python train.py --encoder_fused_qkv=true --encoder_parallel_block=false --encoder_patch_size=[4, 4] --encoder_layers=12 --label_smoothing=0.1 --decoder_fused_qkv=true --decoder_tie_embeddings=false --optimizer="soap" --max_precond_dim=1024 --epochs=9.5
Rows from block 4 of the image encoder of a small image captioner, named by matrix and row number. Rows with one number belong to one neuron. Each number is 50 + 12 x the weight over its row's rms, rounded and kept within 0 to 99. All counts start at 0. After the name is the row's rms in percent of the matrix's.
After each neuron's rows are labels from the 100 images, of 14848, where the neuron reaches its highest value: "peak on" is the class under the peak. Only what is clearly more common there than usual is listed. The data: made-up ball-and-stick molecule models.
# fc1: MLP up (encoder.blocks.4.mlp.fc1.weight, 768x128), inputs 0-127
# fc2: MLP down (encoder.blocks.4.mlp.fc2.weight, 128x768, transposed), outputs 0-127

fc1.124 092:50 39 47 30 65 52 38 68 55 43 46 44 55 51 57 55 41 80 50 47 41 46 53 53 58 58 47 45 46 55 22 46 60 48 43 43 62 61 37 52 54 58 63 62 42 60 70 57 41 39 53 61 37 43 38 60 78 38 51 42 37 50 56 59 59 59 53 52 73 45 34 67 46 22 56 21 57 43 51 43 71 42 65 51 25 66 65 59 43 69 36 54 53 42 17 68 31 60 53 25 45 50 49 56 33 54 56 56 58 49 53 45 56 31 66 60 48 56 39 72 41 29 55 35 48 52 43 42
fc2.124 092:43 51 63 62 40 41 70 35 53 47 48 54 34 56 38 58 47 40 37 59 67 52 58 47 32 29 56 60 58 46 71 64 59 49 38 64 37 43 56 53 57 51 48 37 53 47 33 49 53 38 42 40 64 51 47 47 51 72 54 58 69 29 57 48 41 41 46 52 27 47 71 43 62 71 57 58 51 50 21 57 17 64 41 47 86 41 37 36 50 52 66 49 45 63 58 55 57 50 52 73 45 38 61 33 42 34 38 47 45 66 53 72 53 65 50 38 46 65 57 34 41 78 50 56 50 61 43 72
peak on: white ball

fc1.366 126:60 43 43 54 36 59 44 35 34 43 44 56 48 38 56 53 45 40 50 57 47 51 37 44 42 54 28 41 40 48 38 39 49 40 58 52 46 35 60 21 43 35 64 57 56 67 72 48 55 55 39 50 62 61 60 73 59 48 56 48 40 48 35 60 43 42 50 45 38 34 34 41 55 36 44 27 43 34 51 27 44 72 44 67 35 59 51 54 52 47 55 82 44 71 67 74 61 69 49 42 57 52 59 49 17 37 47 83 39 57 63 52 40 40 55 30 49 34 62 63 47 67 39 67 44 46 52 46
fc2.366 151:61 31 64 51 56 47 50 65 61 47 56 45 42 41 42 56 33 71 58 48 57 64 58 45 70 10 43 49 49 60 54 49 57 57 42 35 35 73 50 60 30 51 52 49 45 35 56 56 44 71 67 63 45 36 22 60 31 29 33 37 63 61 45 47 62 40 51 41 32 44 54 43 53 46 64 61 57 64 57 57 40 33 36 50 68 40 60 65 48 59 46 48 68 46 38 25 60 44 30 34 40 37 39 56 40 48 42 31 61 33 44 52 58 64 48 63 58 61 62 36 39 51 40 63 52 47 66 65
peak on: white ball; grey ball

fc1.82 125:41 26 38 64 57 37 41 44 74 29 65 54 58 45 40 40 56 63 36 58 41 65 58 48 60 52 48 72 42 40 56 55 51 52 59 34 63 27 64 53 51 35 29 49 46 74 81 45 52 64 48 28 69 46 43 49 27 37 55 47 27 47 47 45 27 48 34 52 36 25 42 57 56 53 48 58 42 52 51 64 55 62 44 52 32 46 42 38 56 51 54 59 43 76 59 45 52 57 52 61 58 46 50 55 43 46 48 46 45 58 42 37 49 20 54 66 36 37 63 57 11 45 44 47 60 44 57 51
fc2.82 133:58 52 55 49 49 61 57 51 53 62 56 73 46 69 55 61 47 63 55 60 58 17 43 36 43 40 43 61 55 73 33 55 65 44 51 66 56 63 25 56 35 67 44 28 31 49 31 30 47 47 60 67 65 39 69 23 63 39 53 43 58 40 47 51 71 44 63 49 70 51 48 48 52 39 33 47 49 57 67 53 57 57 65 43 58 50 43 54 46 35 66 64 47 49 62 66 66 51 66 50 50 62 56 37 59 50 66 40 19 61 54 37 32 35 37 48 58 43 47 52 52 32 35 53 28 37 40 46
peak on: white ball

fc1.207 093:48 66 64 33 45 43 53 68 55 48 79 48 54 56 55 47 48 35 58 41 46 59 29 63 61 48 67 44 55 42 49 59 62 79 48 59 28 31 60 36 61 27 30 41 63 40 48 42 41 72 36 50 54 57 65 40 69 45 49 68 68 46 44 65 50 52 62 57 67 54 52 44 64 51 66 46 26 62 71 43 42 24 37 54 56 41 43 49 58 47 43 54 50 53 37 39 36 52 52 41 50 65 80 60 37 53 46 58 39 44 58 33 37 40 42 55 50 50 70 66 41 72 39 28 43 42 48 45
fc2.207 086:56 53 50 71 34 56 52 52 25 36 27 48 44 56 54 40 52 39 50 42 37 61 44 59 49 33 25 57 49 48 67 53 33 58 49 36 51 33 39 52 43 48 65 41 37 64 64 48 64 40 57 44 51 45 42 51 42 75 49 62 49 45 26 52 56 65 15 32 38 56 79 51 32 47 53 57 32 56 56 58 48 62 66 60 54 29 64 55 38 56 63 57 52 31 57 37 68 48 54 44 38 36 60 39 61 40 55 48 56 40 52 46 49 67 50 35 44 45 57 06 70 39 48 57 60 47 44 45
peak on: grey ball

fc1.392 137:55 61 47 59 37 47 46 65 75 37 49 63 62 54 54 54 56 42 42 58 36 51 35 33 48 44 39 51 82 59 43 40 64 62 43 51 38 43 58 57 43 52 45 38 31 55 64 62 25 65 52 59 69 56 57 60 40 42 55 53 37 27 48 39 59 44 47 31 55 66 41 46 26 54 72 72 32 57 47 59 61 40 46 71 61 57 51 51 33 53 63 44 67 68 49 47 38 43 63 47 51 27 33 60 43 61 27 39 39 37 46 58 42 27 45 54 46 63 51 55 49 38 60 51 47 79 24 66
fc2.392 132:45 43 43 56 40 35 40 38 39 16 55 30 44 30 36 54 60 43 50 51 62 49 60 66 43 45 44 65 55 44 68 43 41 43 83 50 39 59 63 37 50 54 52 59 52 54 45 62 47 52 43 39 37 51 44 49 49 32 42 45 77 62 49 47 35 41 51 47 44 33 48 56 74 28 30 60 59 42 60 48 42 47 31 52 43 53 80 56 50 40 47 60 49 51 58 59 43 76 62 63 40 66 56 49 78 57 78 34 61 49 58 48 59 67 56 45 49 59 56 36 51 55 33 80 64 43 63 37
peak on: white ball

fc1.355 099:53 47 30 56 47 45 52 23 36 56 61 39 49 31 44 37 76 34 56 44 67 53 42 48 30 68 62 41 45 53 54 45 46 56 41 32 41 54 38 33 72 52 43 33 56 74 39 50 52 62 73 50 51 54 55 28 40 53 47 77 44 63 38 50 70 48 47 56 64 51 42 77 33 50 45 49 59 66 49 72 49 56 60 44 53 52 61 61 49 57 57 69 66 68 57 42 38 30 65 48 55 42 49 45 63 42 47 49 58 52 68 53 46 29 40 36 59 47 43 63 35 56 79 62 48 64 72 63
fc2.355 094:50 58 71 42 47 67 40 56 49 36 52 76 51 72 66 48 44 41 63 56 41 37 73 63 66 49 52 59 43 50 66 64 56 58 42 62 67 54 65 70 32 42 58 50 48 53 53 50 57 56 39 40 60 45 69 77 77 48 47 27 60 35 62 59 40 53 47 45 49 59 50 40 52 71 55 55 37 26 48 45 42 49 29 40 20 45 55 37 48 48 34 51 35 59 49 65 68 60 37 39 48 63 44 62 44 56 41 55 44 57 34 26 51 73 32 69 39 58 55 53 45 41 27 53 59 49 38 38
peak on: grey ball

fc1.77 089:54 51 77 47 49 56 32 37 51 45 50 26 74 31 41 42 40 32 58 59 57 57 49 57 54 41 55 58 34 49 51 47 57 41 47 55 38 43 54 32 46 62 28 55 32 57 42 42 70 48 42 51 55 63 47 76 46 68 42 33 30 47 71 54 33 63 57 44 32 34 38 49 36 37 43 62 64 50 44 43 62 54 60 39 44 30 56 39 42 34 62 55 45 45 47 31 33 58 65 54 55 75 18 55 61 44 62 51 38 75 60 34 41 59 46 33 47 58 36 27 37 47 43 63 61 49 42 59
fc2.77 093:34 48 48 26 46 55 65 53 43 66 56 54 22 54 41 45 50 72 18 52 43 50 61 33 49 35 61 47 52 59 54 62 53 45 40 58 47 61 48 58 55 24 62 44 51 38 48 42 26 45 47 50 50 64 31 35 58 59 49 36 57 40 41 67 59 52 53 66 55 46 67 58 58 46 54 29 33 31 43 60 43 35 45 42 52 48 37 65 50 62 33 46 57 52 51 35 48 52 53 34 44 19 52 46 32 66 39 45 32 37 34 76 60 19 67 66 37 47 52 60 62 58 58 35 53 61 52 35
peak on: grey ball

fc1.363 099:29 57 37 58 34 35 68 46 51 36 56 61 53 35 54 40 38 42 57 52 68 43 31 46 43 48 60 90 38 64 47 36 61 66 33 43 43 57 51 47 55 33 24 46 65 41 39 58 60 48 30 36 39 40 65 47 45 50 44 57 51 47 62 53 45 58 26 61 55 67 48 63 72 48 72 54 49 57 53 53 56 42 50 27 65 64 49 52 73 46 31 50 48 75 38 56 37 44 67 58 71 51 60 58 35 52 39 45 41 38 53 52 40 52 63 53 36 49 64 39 19 63 47 43 40 42 43 63
fc2.363 099:76 52 61 34 70 65 52 48 50 74 40 39 53 61 65 45 66 43 43 64 27 62 59 58 66 53 58 32 63 41 49 75 56 35 62 60 60 50 53 47 59 66 73 53 34 51 53 43 49 43 60 56 41 58 35 53 61 53 64 53 57 75 53 46 42 51 68 39 33 40 64 21 39 62 28 45 46 44 54 42 48 67 50 61 43 30 44 54 51 57 59 61 43 37 57 54 56 62 29 41 41 39 52 61 63 33 64 58 32 76 54 51 64 67 21 49 60 58 42 59 59 53 43 64 58 63 53 54
peak on: grey ball; blue ball

fc1.191 064:56 51 41 55 41 32 36 56 51 41 50 37 44 50 72 45 63 40 41 36 52 54 73 64 51 51 27 48 50 68 48 36 42 47 47 44 58 45 42 43 25 60 55 59 40 46 74 35 53 49 45 35 47 60 53 42 49 45 60 44 35 55 40 54 29 47 48 44 37 30 53 62 55 32 46 60 64 23 43 63 37 55 63 60 44 77 48 43 51 47 50 43 52 46 46 44 59 46 37 30 23 58 69 34 53 52 56 64 31 57 31 36 63 51 23 48 43 53 34 34 52 45 29 67 21 50 60 78
fc2.191 061:47 47 52 44 65 65 40 55 63 42 55 43 51 55 64 60 54 45 57 57 38 45 63 42 53 55 69 43 60 43 73 29 57 25 45 65 41 28 44 55 57 69 35 56 75 49 58 55 64 26 33 74 60 35 38 51 40 62 45 51 64 58 63 43 72 43 64 57 57 60 40 42 48 70 46 52 32 85 47 43 61 55 46 51 67 39 62 59 39 63 47 59 47 47 58 53 54 47 88 48 40 33 33 55 48 43 55 53 56 45 44 80 47 45 56 63 50 38 59 57 25 46 49 56 64 46 49 32
peak on: white ball

fc1.43 082:63 74 54 44 43 34 44 24 34 33 31 39 42 43 47 45 72 65 51 54 70 54 40 44 66 44 69 35 73 49 56 41 48 37 57 55 62 23 61 52 48 68 42 55 50 82 39 34 28 44 32 63 50 43 39 29 49 48 47 41 52 51 49 60 48 47 46 48 67 30 59 53 46 53 33 37 55 67 48 60 41 26 32 40 54 53 61 71 39 62 63 46 41 41 53 42 65 53 50 51 65 43 67 47 66 63 49 43 53 70 43 42 66 53 38 34 57 57 48 70 66 52 69 45 51 42 37 52
fc2.43 074:47 31 59 53 30 51 58 67 65 56 54 63 65 62 62 52 36 52 40 20 35 14 49 51 59 49 25 47 44 54 40 49 60 51 44 58 35 74 45 46 49 31 47 30 62 24 48 49 74 49 57 34 48 50 57 63 48 53 47 58 39 30 48 35 44 50 48 46 33 58 54 41 59 63 71 50 39 47 61 57 67 62 65 56 45 47 35 30 59 47 31 53 42 50 50 61 32 53 52 56 55 57 40 59 23 43 39 51 63 20 57 50 49 61 54 67 42 40 60 45 31 33 38 47 55 32 61 47
peak on: grey ball

fc1.208 136:64 43 48 63 31 30 56 52 38 46 36 55 22 45 53 37 46 71 53 47 50 46 64 52 38 68 72 60 47 54 65 43 61 50 71 60 55 40 52 36 51 42 51 37 49 26 45 46 56 59 30 32 27 46 45 49 41 57 44 42 70 56 37 49 62 54 39 40 63 58 45 44 53 43 47 75 43 41 74 38 54 51 45 36 44 57 74 67 52 48 63 60 31 62 48 37 56 46 41 69 45 30 74 45 41 40 43 27 52 24 29 29 63 51 43 60 56 57 41 43 60 51 50 75 60 43 49 60
fc2.208 113:48 49 58 61 31 27 36 42 10 48 43 49 38 53 64 57 42 49 45 36 43 69 54 32 58 73 56 57 59 48 57 60 46 56 73 51 25 49 66 38 47 58 37 66 38 51 50 79 35 44 30 60 33 46 65 57 56 86 45 45 42 41 43 39 61 60 53 49 45 43 70 61 44 58 32 39 39 60 48 41 54 74 54 36 50 53 47 38 50 45 49 54 43 48 47 59 50 53 39 35 54 76 56 60 36 50 44 37 72 49 46 48 54 24 47 49 51 48 35 45 63 51 50 23 60 45 34 53
peak on: grey ball

fc1.192 090:54 43 40 56 42 51 58 47 50 42 54 41 30 53 67 48 87 23 51 62 59 40 66 38 65 43 54 51 26 62 43 58 50 44 46 37 45 36 51 30 56 58 45 40 52 33 40 40 55 47 48 42 47 54 54 41 58 51 46 53 51 50 60 50 46 43 66 41 62 57 54 68 26 45 49 44 25 40 31 35 45 49 44 33 73 67 57 30 41 70 54 36 50 41 81 42 60 71 66 70 56 61 41 42 51 50 43 37 63 41 68 74 56 70 43 66 68 67 65 52 47 38 35 49 54 60 60 54
fc2.192 084:58 67 57 35 46 57 63 46 38 69 42 75 56 48 46 42 39 49 30 39 37 73 53 51 32 57 34 53 68 26 68 53 45 72 43 78 56 60 49 69 47 52 45 70 43 62 59 52 52 48 58 53 68 52 62 40 47 51 81 35 49 64 57 54 60 37 55 57 43 28 51 36 49 44 49 56 43 45 61 59 42 29 65 53 41 46 36 59 49 30 58 58 32 42 55 21 51 48 55 41 62 42 61 60 41 24 56 58 19 68 49 55 52 46 49 51 49 56 59 64 49 45 61 47 31 31 54 53
peak on: white ball